A small audio embedding model, trained from scratch.
Model: 3.45M parameters, arch tdnn, norm batchnorm, activation silu, widths [320].
Training: soap at rate 0.0015, 6700 steps, batches of 128.
Data: trained on songs of 200 made-up bird species, synthesised, often over outdoor noise, 39062 training examples.
Rows from block 10, named by matrix and row number. Each number is 50 + 12 x the weight over its row's rms, rounded and kept within 0 to 99. All counts start at 0. After the name is the row's rms in percent of the matrix's.
# conv: width-3 conv, dilation 3 (model.blocks.10.conv.weight, 320x320x3), inputs 144-179, a 3 kernel for each
conv.156 106:52 51 60 47 46 62 52 52 45 62 38 56 27 56 62 51 35 47 46 47 56 34 46 75 63 39 34 38 62 48 52 43 54 51 54 35 56 33 62 63 26 47 66 51 41 50 43 55 32 56 60 42 45 47 42 70 47 06 72 67 62 38 43 20 54 66 59 50 49 69 42 29 38 47 51 33 64 47 56 44 48 41 57 47 23 84 62 44 45 52 46 53 49 58 52 52 53 48 46 59 48 43 32 83 57 43 44 45
conv.157 099:62 54 50 59 50 63 50 38 56 51 36 44 45 58 44 63 51 74 61 53 53 35 54 39 54 25 31 71 42 63 46 49 51 57 51 51 69 38 60 43 43 52 42 56 38 48 52 66 55 61 42 59 45 54 52 55 50 33 62 45 52 30 27 53 45 60 46 60 43 42 58 33 48 69 63 56 55 45 66 47 46 56 41 67 58 45 62 50 51 40 60 56 70 49 59 50 36 63 46 51 32 58 52 30 39 40 48 58
conv.158 106:65 57 39 64 63 35 61 39 54 57 33 33 57 39 49 63 39 33 62 41 44 60 58 37 40 55 51 71 39 38 40 72 52 35 60 55 66 43 54 39 64 37 62 49 48 80 36 33 49 43 54 59 42 44 62 50 45 43 60 37 72 29 66 39 47 59 52 57 39 61 43 46 55 35 56 29 39 67 40 47 51 65 54 38 43 64 52 35 56 43 50 34 64 57 47 56 47 31 52 38 62 42 45 71 51 39 48 48
conv.159 113:39 56 29 49 56 49 48 38 65 37 55 58 51 63 56 53 59 42 45 52 42 23 60 47 43 55 47 42 67 62 75 46 31 67 42 67 25 63 41 61 51 43 38 44 58 50 54 52 54 47 36 57 46 59 63 35 50 41 74 42 38 58 47 66 56 63 43 48 45 53 37 46 41 64 29 66 45 71 50 43 56 60 42 49 24 86 30 33 79 20 58 63 27 42 45 56 41 66 38 29 65 45 34 54 63 63 36 54
conv.160 100:34 60 32 66 41 29 38 58 56 35 48 42 76 55 33 45 65 52 49 44 68 65 43 53 38 52 53 56 47 45 68 52 56 63 38 48 52 37 54 44 47 55 65 44 37 45 56 44 51 48 37 47 55 60 51 40 55 65 42 43 48 44 60 79 53 31 53 44 42 25 60 57 29 39 63 63 48 31 42 56 49 51 36 53 72 32 35 51 44 43 29 62 48 63 57 29 47 40 49 43 57 50 45 34 66 42 39 64
conv.161 098:69 49 52 35 45 56 46 46 47 56 64 29 46 46 50 52 47 51 40 44 45 45 54 50 63 21 42 33 46 55 37 44 70 49 51 71 56 49 39 82 40 50 61 39 31 29 76 41 59 65 67 43 46 45 26 46 55 59 56 44 51 46 51 43 28 75 48 49 29 63 55 49 42 48 54 48 43 67 46 42 20 51 71 30 45 61 31 57 60 48 51 47 56 72 55 48 71 37 39 49 49 57 68 43 53 60 41 36
conv.162 107:52 47 38 60 35 50 48 41 49 41 49 41 35 65 41 62 43 49 59 25 47 39 52 55 33 58 59 56 56 39 36 68 40 62 44 40 41 42 61 36 41 66 48 33 75 59 54 48 53 33 44 74 36 49 76 37 51 42 46 60 25 62 39 60 46 45 49 31 65 41 62 54 57 37 41 43 64 21 66 20 69 55 32 70 68 29 69 51 48 53 65 58 30 50 36 61 50 47 39 37 44 69 49 55 50 54 32 61
conv.163 094:50 52 51 50 56 51 34 50 62 50 68 34 55 57 35 52 44 49 39 59 40 42 61 55 53 62 41 36 48 57 51 59 46 56 50 43 49 69 47 17 56 48 39 50 59 47 54 45 46 42 61 32 37 58 46 76 58 47 54 59 40 67 45 75 48 45 44 60 49 52 34 65 43 41 45 61 64 37 69 58 16 46 44 50 35 62 61 67 44 42 28 70 58 51 45 57 29 69 50 32 37 66 33 50 51 47 54 50
conv.164 102:38 55 53 48 35 73 32 35 65 48 63 36 49 64 31 50 40 48 57 17 55 56 41 51 79 55 31 33 42 56 71 72 59 66 33 62 52 58 61 48 50 55 53 51 65 54 48 37 67 46 39 62 23 71 47 31 58 43 47 37 54 65 38 65 41 56 46 36 70 40 55 41 61 38 52 47 58 44 64 46 49 49 49 45 50 52 36 57 53 56 32 38 57 56 66 68 41 47 49 43 37 65 44 43 29 50 27 71
conv.165 109:45 45 59 48 43 52 50 63 57 50 37 59 71 73 62 40 65 51 50 55 59 63 63 44 46 26 56 43 50 64 45 54 61 49 47 45 50 47 45 35 46 52 43 40 52 63 53 44 46 56 41 58 53 67 56 64 53 75 67 45 47 50 51 59 51 63 32 44 59 46 24 58 51 51 61 62 48 58 41 30 54 50 44 30 55 32 17 46 33 65 54 62 49 46 41 42 60 44 56 56 51 53 37 44 28 50 41 46
conv.166 101:45 49 70 58 42 57 44 62 31 63 39 58 68 36 68 33 43 64 70 43 56 62 45 38 43 59 31 54 41 52 43 44 43 62 47 41 52 44 53 39 51 32 62 50 44 59 65 51 54 44 41 54 59 38 97 65 54 55 49 53 66 45 39 41 28 51 59 70 51 71 39 37 36 45 65 59 39 53 58 34 47 45 51 28 48 56 48 41 35 75 04 28 66 57 57 38 47 35 70 52 52 28 65 55 30 40 65 47
conv.167 090:73 56 58 67 40 50 35 51 57 61 57 36 36 67 68 36 60 71 08 66 53 45 46 51 39 49 49 51 45 58 53 39 45 72 44 41 50 43 37 35 49 40 81 48 56 49 61 54 52 34 29 30 53 45 00 49 50 53 33 39 40 46 47 35 52 57 50 49 50 38 50 39 21 52 38 46 43 63 63 44 46 45 55 52 39 46 61 49 36 49 53 76 50 80 48 60 48 42 52 49 52 31 41 58 56 35 46 43
conv.168 091:78 48 45 58 44 49 62 31 60 60 32 56 54 35 63 67 44 45 65 44 53 54 47 73 37 70 43 55 52 54 42 61 60 63 40 46 62 31 48 56 50 55 52 51 45 38 47 57 37 47 42 63 47 44 76 31 53 38 49 50 41 46 66 51 50 70 63 56 43 44 35 61 55 33 58 53 45 54 45 56 62 47 38 53 61 38 50 64 29 48 47 55 48 66 52 53 52 40 43 49 45 55 30 44 40 52 49 45
conv.169 094:38 83 40 46 62 37 46 40 51 38 79 37 59 46 63 39 59 39 41 49 38 49 58 47 42 35 66 25 52 49 52 40 47 57 30 43 38 64 53 36 52 63 42 61 52 48 48 62 43 43 59 55 34 57 69 59 18 45 52 63 77 45 42 29 52 46 42 40 51 57 35 51 56 49 37 37 35 52 61 56 35 54 61 41 54 48 48 41 58 42 38 65 45 33 55 46 33 74 43 57 55 38 67 44 45 42 33 50
conv.170 106:38 60 62 60 55 37 61 40 42 48 54 52 30 50 50 38 57 61 41 63 41 57 51 67 41 63 42 64 52 28 59 62 29 27 44 39 66 41 54 69 56 52 60 68 27 48 47 47 42 44 54 50 58 27 37 57 38 52 46 48 56 56 52 67 64 39 73 51 39 47 32 54 83 71 35 60 54 33 55 59 29 38 43 50 34 53 50 35 32 42 53 40 53 62 55 51 32 38 58 40 26 68 34 43 62 65 65 50
conv.171 102:40 43 37 37 38 66 43 46 60 56 51 41 24 65 55 40 46 54 32 49 61 37 55 44 44 46 52 49 67 64 35 42 48 73 69 43 33 41 54 59 36 52 49 38 54 32 53 51 46 53 47 46 45 59 48 50 61 20 47 64 54 48 38 41 59 49 46 27 51 70 57 25 41 45 51 60 85 45 50 50 77 50 71 51 30 66 66 34 51 34 38 45 62 40 39 48 44 48 33 58 50 69 34 74 51 45 29 69
conv.172 099:50 58 47 53 59 30 37 58 54 84 46 55 30 63 54 51 45 49 39 45 65 46 58 48 63 39 67 53 53 50 57 37 64 47 51 37 71 39 58 55 47 64 59 41 46 58 43 52 50 67 54 41 61 45 31 59 61 29 53 72 37 71 39 53 60 30 51 52 54 47 56 66 32 50 53 49 55 47 79 31 51 40 36 53 49 42 49 34 41 69 44 39 66 56 55 41 38 50 57 53 46 49 29 63 54 40 39 60
conv.173 089:52 45 46 48 56 59 33 59 44 55 62 50 71 32 73 34 57 54 21 46 53 48 60 53 39 61 72 16 80 37 53 45 57 47 39 68 48 48 45 37 62 43 61 44 65 59 49 76 78 55 74 19 48 28 22 49 42 40 48 63 50 36 34 40 64 39 31 49 43 48 73 35 35 50 30 51 38 32 46 53 61 31 70 64 56 50 58 54 50 44 45 52 57 64 41 43 49 53 61 47 52 57 50 73 45 37 49 46
conv.174 107:64 50 32 71 50 30 54 42 45 50 35 57 46 46 72 64 40 49 41 35 53 71 38 43 45 71 42 48 56 55 41 66 44 34 53 54 59 31 57 53 72 33 77 40 27 43 43 55 51 49 65 29 47 54 42 44 47 52 63 43 63 23 62 30 52 64 56 44 26 57 37 53 59 54 54 47 57 47 39 40 54 41 48 52 52 51 42 49 46 45 63 51 50 94 33 23 49 50 51 39 52 50 43 61 48 69 56 18
conv.175 096:38 66 29 63 32 51 59 39 75 49 50 42 52 36 54 39 64 51 37 61 45 60 50 37 49 44 79 55 38 72 58 51 45 66 48 54 62 49 18 43 52 43 40 49 59 28 26 42 65 59 24 55 26 56 42 56 51 57 40 49 44 57 53 51 42 51 60 46 59 53 78 15 59 55 34 49 50 39 51 44 45 54 32 63 46 58 36 54 60 40 69 39 39 56 57 35 60 29 30 31 48 46 43 70 55 53 42 46
conv.176 090:66 49 68 46 54 34 25 53 42 56 60 36 74 58 28 68 38 44 55 35 54 56 53 59 39 47 58 47 44 21 40 41 53 62 49 69 60 54 51 42 36 61 49 36 44 65 44 48 47 46 48 52 44 44 50 47 29 56 58 22 28 55 48 54 59 40 49 42 36 36 56 49 54 49 50 42 64 59 58 57 32 56 56 59 55 42 60 63 54 78 51 58 45 58 43 53 61 75 48 55 50 48 32 46 65 39 59 44
conv.177 104:28 56 43 46 74 26 53 41 26 45 48 64 48 55 54 39 80 30 51 58 17 33 49 64 69 40 48 75 55 35 80 43 44 51 33 65 30 49 74 60 33 59 37 63 41 51 68 56 38 57 46 42 56 37 32 78 41 34 52 63 52 50 44 61 60 45 45 58 34 54 40 61 45 71 43 61 30 42 37 57 65 42 52 65 57 33 63 46 50 54 43 58 31 37 52 47 49 58 34 40 26 49 55 37 61 49 49 49
conv.178 092:47 59 43 66 54 57 29 35 52 53 64 43 61 51 60 64 36 46 27 55 41 37 49 48 63 52 50 61 48 66 43 44 58 32 51 31 43 63 47 31 34 33 46 49 46 48 52 42 56 36 39 37 51 42 47 60 42 34 53 64 69 69 64 67 55 47 42 48 47 42 54 40 44 50 45 54 56 61 40 56 56 62 56 33 54 53 42 63 67 53 57 50 48 52 37 54 46 50 51 14 45 31 34 25 56 45 53 47
conv.179 096:49 71 48 54 50 37 35 48 24 77 28 41 63 60 39 24 54 72 20 58 39 41 83 45 58 42 51 54 49 38 75 44 29 60 42 66 43 66 43 34 53 49 49 67 26 45 40 58 44 45 78 51 59 36 43 50 39 48 65 39 52 32 57 53 66 24 31 71 35 61 68 70 37 69 40 42 64 43 66 48 46 65 46 42 62 29 62 60 61 59 52 55 47 44 79 44 57 44 58 44 54 53 70 38 60 26 74 34
conv.180 099:55 41 51 55 47 57 50 49 49 42 54 43 36 37 58 60 46 91 46 37 73 46 56 49 42 52 19 36 36 48 50 37 50 55 46 48 46 46 23 41 68 52 50 37 35 52 56 52 36 31 56 50 58 44 52 17 65 49 50 42 77 67 50 54 49 55 37 32 55 31 61 61 44 54 56 36 52 31 41 49 39 53 75 49 48 63 47 37 37 44 56 30 71 48 49 36 44 35 57 55 48 55 29 48 56 35 35 36
conv.181 100:36 44 47 64 52 41 71 52 42 34 46 69 65 21 64 77 69 38 57 59 48 57 34 58 30 55 55 67 36 42 68 46 39 44 66 50 44 54 65 63 67 68 49 60 48 56 61 44 33 37 38 66 65 51 58 58 50 57 22 63 30 38 60 74 39 47 67 52 47 32 45 30 49 52 48 62 41 38 56 58 51 46 53 65 49 40 69 44 40 42 76 38 20 46 48 38 36 50 57 56 51 59 43 27 60 58 44 33
conv.182 103:59 30 57 57 32 50 43 55 52 55 42 31 40 75 32 43 37 69 35 60 47 37 73 38 51 55 39 47 19 47 53 41 43 58 38 60 57 47 35 65 47 54 61 41 26 25 78 51 45 60 47 42 54 45 42 51 60 43 60 35 39 57 58 51 30 62 53 47 41 43 42 44 54 44 45 48 46 69 65 58 29 40 43 63 68 41 41 83 29 40 51 36 65 58 40 43 72 29 40 69 44 46 58 41 43 58 57 35
conv.183 105:64 53 47 42 64 44 48 58 33 30 52 49 72 33 49 71 33 66 54 39 59 49 35 57 33 53 42 31 62 37 54 58 58 49 55 48 58 36 64 52 37 61 51 29 57 31 39 38 55 44 32 38 49 65 57 37 53 73 53 60 41 30 42 44 25 65 59 50 59 22 44 55 72 33 72 43 32 32 34 56 59 47 34 40 51 28 47 72 41 40 71 62 71 44 34 45 61 46 35 57 42 42 38 37 60 67 47 63
conv.184 105:58 44 49 35 73 41 51 54 33 48 46 56 63 51 58 49 51 46 51 49 47 63 64 37 36 59 59 36 64 33 57 44 38 52 57 54 57 66 34 35 69 38 38 93 42 31 39 45 36 48 67 43 76 27 50 52 36 43 75 35 88 26 56 33 35 71 50 71 28 51 41 55 68 48 39 53 28 60 35 58 56 51 37 44 31 54 61 61 59 53 43 66 38 47 63 48 47 57 48 51 47 51 68 25 40 42 63 43
conv.185 085:71 59 40 43 39 62 42 46 39 52 54 61 65 39 52 62 45 33 46 51 39 60 34 54 20 54 61 62 47 64 57 62 65 58 62 52 35 41 59 53 60 41 54 39 42 74 58 46 30 53 41 53 42 43 42 37 41 59 58 54 41 54 69 32 44 61 47 36 67 38 64 42 27 47 81 43 55 55 40 53 54 53 40 32 58 53 45 48 35 69 70 35 79 34 69 45 60 28 60 57 37 18 64 47 32 27 54 58
conv.186 103:45 46 52 41 50 48 40 43 50 53 42 39 35 52 70 48 39 69 46 51 64 52 57 36 62 43 47 57 59 47 49 32 68 53 65 49 49 46 50 55 56 60 53 58 47 45 62 43 44 69 36 53 59 49 45 75 82 40 54 60 47 49 43 69 32 32 42 60 48 62 59 36 40 56 45 63 50 36 70 35 46 37 76 45 38 76 49 44 49 40 35 38 67 56 51 44 27 51 58 37 60 41 42 81 40 53 57 67
conv.187 106:39 53 44 37 53 52 45 55 69 40 48 53 37 44 53 38 34 60 45 55 53 34 42 38 53 69 44 49 38 57 29 54 64 53 30 43 47 39 44 36 49 43 41 51 61 71 48 39 56 73 46 44 41 45 50 60 52 52 54 36 26 79 56 45 48 74 32 37 62 44 59 54 29 59 56 57 58 58 52 44 49 64 36 53 63 55 31 37 51 37 41 46 60 39 69 61 40 60 42 57 42 36 49 61 35 39 58 60
conv.188 106:43 58 43 47 49 55 52 58 38 42 43 70 72 33 58 72 39 34 49 40 36 59 51 42 34 53 59 40 69 31 56 72 36 72 47 56 41 58 63 39 41 53 29 46 65 50 33 32 47 44 55 66 35 64 51 50 28 71 33 51 49 46 48 71 32 79 26 59 46 38 59 86 54 42 50 66 45 52 44 32 87 72 52 45 57 47 51 42 53 79 58 54 45 47 47 58 37 42 68 62 65 49 62 41 48 53 27 53
conv.189 107:56 47 46 56 56 61 30 51 64 56 53 49 31 57 46 41 49 68 47 43 70 58 45 41 55 37 53 50 30 55 26 46 27 53 52 45 56 38 44 49 43 76 63 42 50 65 57 37 74 53 29 34 58 32 54 65 36 55 44 40 53 70 66 25 60 54 61 56 45 64 45 58 38 58 27 26 36 49 66 50 58 36 48 70 50 50 53 46 31 37 60 29 53 57 50 52 48 45 45 52 58 76 56 34 69 34 62 44
conv.190 113:64 37 50 50 49 47 56 26 63 67 45 30 30 81 26 59 37 59 43 45 53 45 71 37 50 72 28 48 34 56 47 69 76 38 51 71 55 60 35 62 37 35 48 37 21 30 71 52 38 60 44 37 50 36 24 50 51 57 63 33 47 44 54 56 39 55 38 44 50 48 72 32 54 48 48 47 52 64 53 56 39 49 61 61 52 64 42 57 49 44 73 10 51 56 41 52 78 27 34 62 45 45 61 51 56 56 28 43
conv.191 093:27 53 61 44 43 53 42 51 47 41 39 59 51 51 34 47 56 48 43 48 33 61 52 52 62 45 51 50 46 47 71 35 44 61 49 55 25 54 69 87 32 71 30 41 65 44 68 57 32 52 49 52 35 59 44 42 44 59 39 59 51 57 26 60 52 46 27 51 59 39 54 54 44 54 44 47 58 27 40 57 47 60 72 48 73 36 48 43 47 29 39 34 48 26 46 60 40 30 56 56 42 43 52 46 55 32 49 71
conv.192 106:48 44 55 50 48 34 38 51 48 38 59 59 35 48 55 63 38 57 58 54 43 55 38 62 65 48 48 41 56 66 75 38 68 28 62 43 53 50 57 91 49 47 42 52 44 35 64 75 48 53 75 41 49 32 25 40 62 51 47 55 67 53 50 44 69 55 56 37 43 40 54 59 47 58 46 28 55 65 41 55 48 52 60 27 61 49 37 56 52 56 43 39 54 48 52 55 66 51 40 62 41 41 55 46 42 52 35 57
conv.193 114:63 58 35 34 60 31 37 65 49 61 22 59 35 45 41 33 44 41 48 56 49 54 60 37 70 29 60 48 52 35 54 60 46 35 68 54 50 47 60 48 43 64 48 52 47 64 34 44 64 48 41 26 60 49 40 65 43 37 67 44 48 57 55 26 63 37 45 53 45 82 23 32 25 73 45 52 61 53 55 35 47 36 45 56 62 35 51 44 54 55 19 74 44 63 38 53 36 52 56 36 39 73 55 37 53 55 48 55
conv.194 098:53 52 62 48 56 61 61 47 28 57 66 78 54 44 58 30 56 52 61 40 43 33 38 43 43 41 42 54 55 46 37 62 62 25 46 42 64 57 58 42 28 39 54 40 55 55 39 43 32 44 25 41 60 51 60 45 72 39 59 53 53 64 37 48 74 45 62 53 58 26 43 50 41 67 54 53 47 25 53 58 57 56 40 58 49 55 56 44 65 52 46 59 53 55 50 47 45 75 53 40 39 38 34 54 25 46 58 47
conv.195 109:18 41 65 49 40 42 46 35 64 47 59 42 73 53 38 72 15 44 61 47 51 39 64 50 54 55 50 64 53 43 56 45 62 60 41 80 45 56 47 56 22 41 43 39 56 40 81 45 51 62 34 49 41 45 60 70 57 46 75 33 56 33 60 61 46 21 42 45 51 34 68 45 61 51 38 56 61 39 47 40 58 51 53 53 51 43 49 55 56 46 48 41 35 36 24 51 43 48 44 56 29 49 62 34 66 36 47 42
conv.196 101:55 48 58 23 70 56 72 37 43 35 39 55 61 32 50 48 56 52 63 47 40 60 51 50 65 37 64 40 54 36 60 37 48 53 52 54 37 61 47 46 37 69 43 71 60 47 45 40 45 66 44 52 46 44 53 41 37 47 51 50 63 24 49 40 67 30 36 54 44 37 49 69 51 48 39 44 55 42 50 44 46 65 51 50 38 42 57 48 32 29 51 64 44 33 77 63 54 57 37 53 42 47 73 50 60 40 48 55
conv.197 092:34 60 55 44 51 35 48 41 56 79 37 47 57 48 48 40 69 57 60 52 63 61 58 42 50 56 61 41 54 44 46 51 40 53 64 51 42 46 60 50 65 66 51 57 53 45 57 43 45 43 50 47 46 68 42 52 74 29 52 61 96 21 65 66 39 25 40 51 51 61 30 49 45 53 53 53 55 47 47 43 39 47 46 32 42 50 45 62 65 49 54 42 61 44 43 42 60 49 49 67 50 50 87 50 35 21 45 77
conv.198 105:51 55 54 55 53 45 29 49 53 43 47 60 55 43 35 51 42 50 36 57 51 55 27 57 53 39 58 44 44 54 30 71 25 49 57 42 50 42 49 51 46 79 48 46 54 69 33 45 84 32 52 47 47 56 62 48 32 58 41 36 29 53 52 49 59 50 45 38 55 71 44 65 53 38 44 46 67 45 48 44 67 60 34 56 55 40 58 45 49 48 52 52 39 53 49 54 43 49 49 37 55 64 46 45 45 40 42 62
conv.199 101:67 43 63 46 39 54 46 53 57 54 57 40 58 59 36 47 52 36 32 55 35 55 53 39 39 67 36 55 38 46 75 55 72 38 62 51 68 61 34 46 62 45 35 56 64 51 34 39 47 47 46 50 53 62 37 53 39 84 34 41 45 72 29 55 49 59 23 51 50 58 38 45 52 51 60 60 46 55 40 46 62 59 32 54 70 34 54 72 56 29 43 42 39 53 54 61 49 54 36 64 55 51 76 21 34 39 48 74
conv.200 090:65 58 61 20 45 58 34 77 36 52 56 45 46 50 73 38 42 49 52 48 53 45 67 57 37 55 50 30 65 49 53 47 60 37 51 26 48 67 61 45 31 28 46 66 57 57 53 61 65 49 53 25 45 47 38 33 57 34 58 62 42 66 52 31 39 58 24 64 49 48 35 43 40 43 57 38 53 51 27 40 46 60 31 33 66 52 40 70 34 41 45 36 35 59 77 58 64 36 40 59 34 22 46 65 30 33 69 56
conv.201 099:37 45 60 32 62 55 27 61 59 40 61 49 45 59 47 38 51 55 25 50 54 38 46 46 52 45 59 25 54 44 41 33 52 66 20 40 38 57 38 35 50 69 41 58 53 28 48 59 35 51 45 49 47 53 37 69 41 59 40 45 51 62 48 39 48 51 41 49 44 44 73 33 42 33 57 51 39 41 49 47 53 40 66 55 38 53 41 49 31 53 34 60 44 41 64 55 50 48 52 33 38 67 49 39 52 42 42 67
conv.202 095:32 69 47 45 64 41 44 56 50 46 79 53 43 38 64 45 44 39 55 42 49 31 51 52 48 53 47 56 51 38 38 36 71 38 50 34 40 84 48 47 49 49 39 59 45 54 44 36 43 42 50 55 58 50 46 58 38 33 50 53 60 59 53 48 43 57 46 58 45 58 17 53 39 62 51 38 43 36 60 46 36 45 72 37 43 66 53 37 73 40 25 76 59 26 56 54 38 81 52 49 63 36 51 63 56 54 45 44
conv.203 097:48 35 41 40 44 45 45 57 41 60 52 45 63 73 51 53 38 69 61 40 63 49 61 49 60 34 42 57 63 72 54 39 39 39 51 44 41 32 34 42 32 35 45 61 40 84 66 58 74 40 71 42 65 27 46 42 56 38 67 44 48 73 43 48 66 63 35 64 32 52 40 45 30 55 30 43 68 64 50 46 51 46 51 55 63 34 40 47 34 58 37 39 65 35 55 44 37 16 67 42 37 50 52 27 78 20 48 39
conv.204 102:67 46 65 54 40 49 35 52 43 75 33 50 84 24 38 55 31 47 55 50 53 38 53 24 48 65 36 46 39 53 29 31 60 24 62 69 57 45 37 41 49 56 50 37 51 47 56 42 46 51 67 55 38 41 60 52 48 44 60 23 64 32 44 40 37 75 57 32 49 44 48 55 68 27 38 32 50 80 54 51 41 53 51 52 47 36 40 72 33 61 52 39 45 43 52 76 86 28 33 45 58 42 32 48 37 46 49 55
conv.205 116:46 53 59 32 57 51 26 51 54 46 59 46 60 46 23 56 25 57 35 53 58 43 67 42 51 77 41 39 57 46 48 55 36 50 29 59 38 58 43 24 48 55 36 56 51 44 61 42 39 49 51 32 51 48 32 53 56 47 53 32 39 85 33 47 50 50 28 51 41 38 42 58 45 58 46 47 43 46 31 74 64 52 61 58 33 69 56 43 58 36 47 37 55 39 38 56 63 52 47 35 46 69 39 59 44 33 37 56
conv.206 105:32 55 46 48 48 47 75 50 46 58 41 27 68 59 37 53 50 32 70 59 35 67 44 48 61 32 54 75 31 48 46 70 87 49 68 45 39 57 49 48 37 37 49 45 55 78 35 43 59 38 44 52 50 47 51 63 58 46 70 26 58 39 56 49 34 56 47 41 58 50 46 37 44 68 56 42 41 37 52 37 46 48 51 46 54 28 38 33 44 55 37 33 56 38 39 50 56 36 47 65 41 30 54 55 41 32 52 41
conv.207 095:82 53 51 56 51 40 52 50 37 70 42 31 46 52 29 54 59 49 49 47 40 47 51 35 54 55 71 64 57 24 40 58 84 61 56 68 40 51 48 55 49 53 51 28 34 59 48 41 44 62 49 44 53 43 38 56 61 50 71 52 54 31 27 25 50 58 40 46 44 72 44 37 42 60 74 37 40 60 37 47 47 43 62 49 42 39 60 59 62 56 60 60 52 54 37 38 72 72 50 56 61 34 39 48 43 38 43 52
conv.208 090:29 37 54 39 33 46 58 46 46 51 50 56 51 45 47 37 47 36 52 55 37 42 38 54 50 64 78 64 26 35 67 53 51 43 50 49 20 46 54 50 42 45 36 53 55 35 53 32 63 62 49 57 46 35 49 45 29 42 51 58 40 55 69 68 63 26 42 43 44 74 51 60 52 64 54 66 62 48 55 58 49 47 53 41 22 64 37 55 59 52 38 33 48 25 54 55 53 38 44 44 50 33 66 39 48 38 67 59
conv.209 095:65 53 43 44 47 54 34 52 37 32 41 54 39 35 49 44 52 32 44 58 32 20 55 58 36 58 40 38 57 44 52 24 53 43 47 25 41 42 58 41 53 47 42 47 44 41 44 58 58 51 54 39 49 55 63 50 42 33 54 52 33 59 70 35 36 66 28 54 43 44 51 58 31 33 62 29 55 69 24 66 52 60 40 42 65 65 56 48 51 59 77 30 32 39 62 53 58 60 32 52 44 43 35 54 62 43 50 53
conv.210 106:47 55 40 48 62 34 54 41 45 66 20 68 41 40 53 56 61 41 58 44 51 50 41 50 56 48 71 49 49 49 34 67 46 35 54 35 53 44 63 42 48 55 51 49 46 61 34 68 48 41 47 37 53 47 41 65 34 42 28 45 63 35 67 61 47 58 45 53 39 66 16 56 40 51 48 43 46 71 67 43 51 44 45 41 46 50 37 49 53 50 42 52 36 58 50 42 42 36 61 44 43 43 53 43 43 45 46 39
conv.211 096:52 45 67 77 68 17 37 50 51 48 51 37 36 60 35 57 54 64 45 43 76 61 40 27 66 44 44 44 40 53 43 52 39 52 48 40 59 42 40 47 42 42 80 51 28 47 49 41 21 41 47 56 53 22 49 37 77 50 59 31 60 39 50 47 53 35 49 40 40 40 54 46 23 52 66 25 38 51 59 65 19 65 61 51 52 52 47 47 33 53 63 55 49 63 39 45 54 53 41 69 49 47 67 62 48 50 24 39
conv.212 109:56 50 50 54 46 30 59 36 78 66 33 52 46 49 47 64 42 59 54 48 47 49 45 45 45 59 38 48 35 45 52 30 54 49 57 58 57 55 44 40 48 48 49 62 18 45 60 55 36 58 38 81 20 50 59 54 44 46 32 58 43 76 49 44 50 36 58 40 40 48 46 48 72 40 36 39 78 33 58 54 39 32 55 60 59 35 53 52 32 44 51 36 55 49 71 27 45 36 48 47 24 76 56 26 68 55 49 27
conv.213 111:49 41 55 66 42 59 61 53 43 47 38 72 32 56 57 63 25 62 71 34 48 24 47 49 50 68 42 47 64 34 30 75 40 55 54 43 49 40 43 53 49 52 45 53 49 54 47 40 61 43 47 52 64 50 65 46 59 49 54 44 52 56 57 55 46 41 42 48 41 42 57 61 49 50 50 53 39 51 49 50 65 53 66 24 43 58 37 55 49 44 66 53 43 47 37 54 52 54 52 44 56 46 33 44 48 44 59 39
conv.214 099:62 50 58 62 52 43 48 34 56 60 45 55 41 52 49 42 50 58 52 60 46 41 45 49 53 61 41 56 41 47 39 62 62 50 54 59 54 52 49 51 77 42 58 39 39 40 54 58 52 61 40 40 51 46 54 61 33 37 61 36 48 35 68 61 22 65 69 54 46 41 42 60 77 47 39 62 49 47 53 37 37 24 43 45 48 47 48 51 46 33 57 57 43 59 44 50 43 57 47 45 34 32 38 63 40 55 58 32
conv.215 106:66 62 62 45 37 38 59 58 37 56 48 55 50 42 37 56 60 27 43 53 43 52 30 67 55 48 52 48 55 44 41 47 60 56 49 58 72 54 76 52 42 72 55 61 50 48 46 48 35 48 65 62 24 60 49 39 41 40 50 56 56 49 45 25 55 21 56 55 49 36 42 49 48 45 59 29 62 53 46 70 23 57 47 50 53 53 63 76 59 77 56 63 40 62 61 45 74 66 62 65 52 63 45 51 64 53 46 42
conv.216 103:60 50 47 58 47 56 47 44 46 47 30 57 46 41 48 51 35 49 59 55 38 41 51 44 55 19 43 72 31 52 43 49 96 60 56 49 48 51 56 54 45 38 54 51 33 38 51 30 34 78 39 74 29 73 69 51 40 55 59 47 35 55 50 56 39 87 50 40 51 55 42 40 53 44 58 58 50 66 53 28 49 60 48 34 62 54 07 54 44 46 52 63 44 55 40 34 61 38 49 54 60 26 56 44 27 66 39 45
conv.217 092:37 44 40 25 50 41 78 53 55 52 46 43 45 52 56 13 43 41 46 64 45 67 74 36 53 43 67 33 35 34 44 42 52 88 47 61 37 43 44 55 47 58 56 64 47 32 50 42 40 68 65 56 38 44 36 58 40 41 48 58 85 55 50 17 36 48 48 47 34 57 62 50 41 42 51 46 62 54 48 57 49 56 27 50 54 49 43 53 41 56 22 52 53 48 64 46 44 44 65 92 37 57 75 69 38 51 51 51
conv.218 091:39 59 67 39 50 37 45 52 56 71 41 38 54 47 79 48 50 33 27 46 62 42 42 84 75 52 45 41 45 47 52 39 23 36 44 41 68 36 40 52 51 47 52 46 42 58 29 65 59 56 72 31 41 48 36 56 48 63 40 75 55 61 51 51 33 26 39 35 40 41 40 44 48 45 50 57 38 63 58 39 28 70 51 33 65 71 58 52 66 55 51 40 37 56 62 47 54 60 45 36 56 50 54 58 66 51 83 41
conv.219 096:74 38 52 28 51 62 49 33 62 53 60 23 35 54 31 48 41 57 66 56 52 40 41 46 31 60 49 44 58 57 49 37 64 71 45 53 58 51 34 57 55 40 44 49 50 44 41 50 41 42 61 60 45 59 69 50 58 37 42 43 58 46 43 48 70 51 45 50 47 30 46 58 54 44 58 44 62 47 54 59 49 70 35 51 52 70 28 65 44 41 44 28 54 47 55 58 57 37 31 63 44 31 48 49 26 34 46 69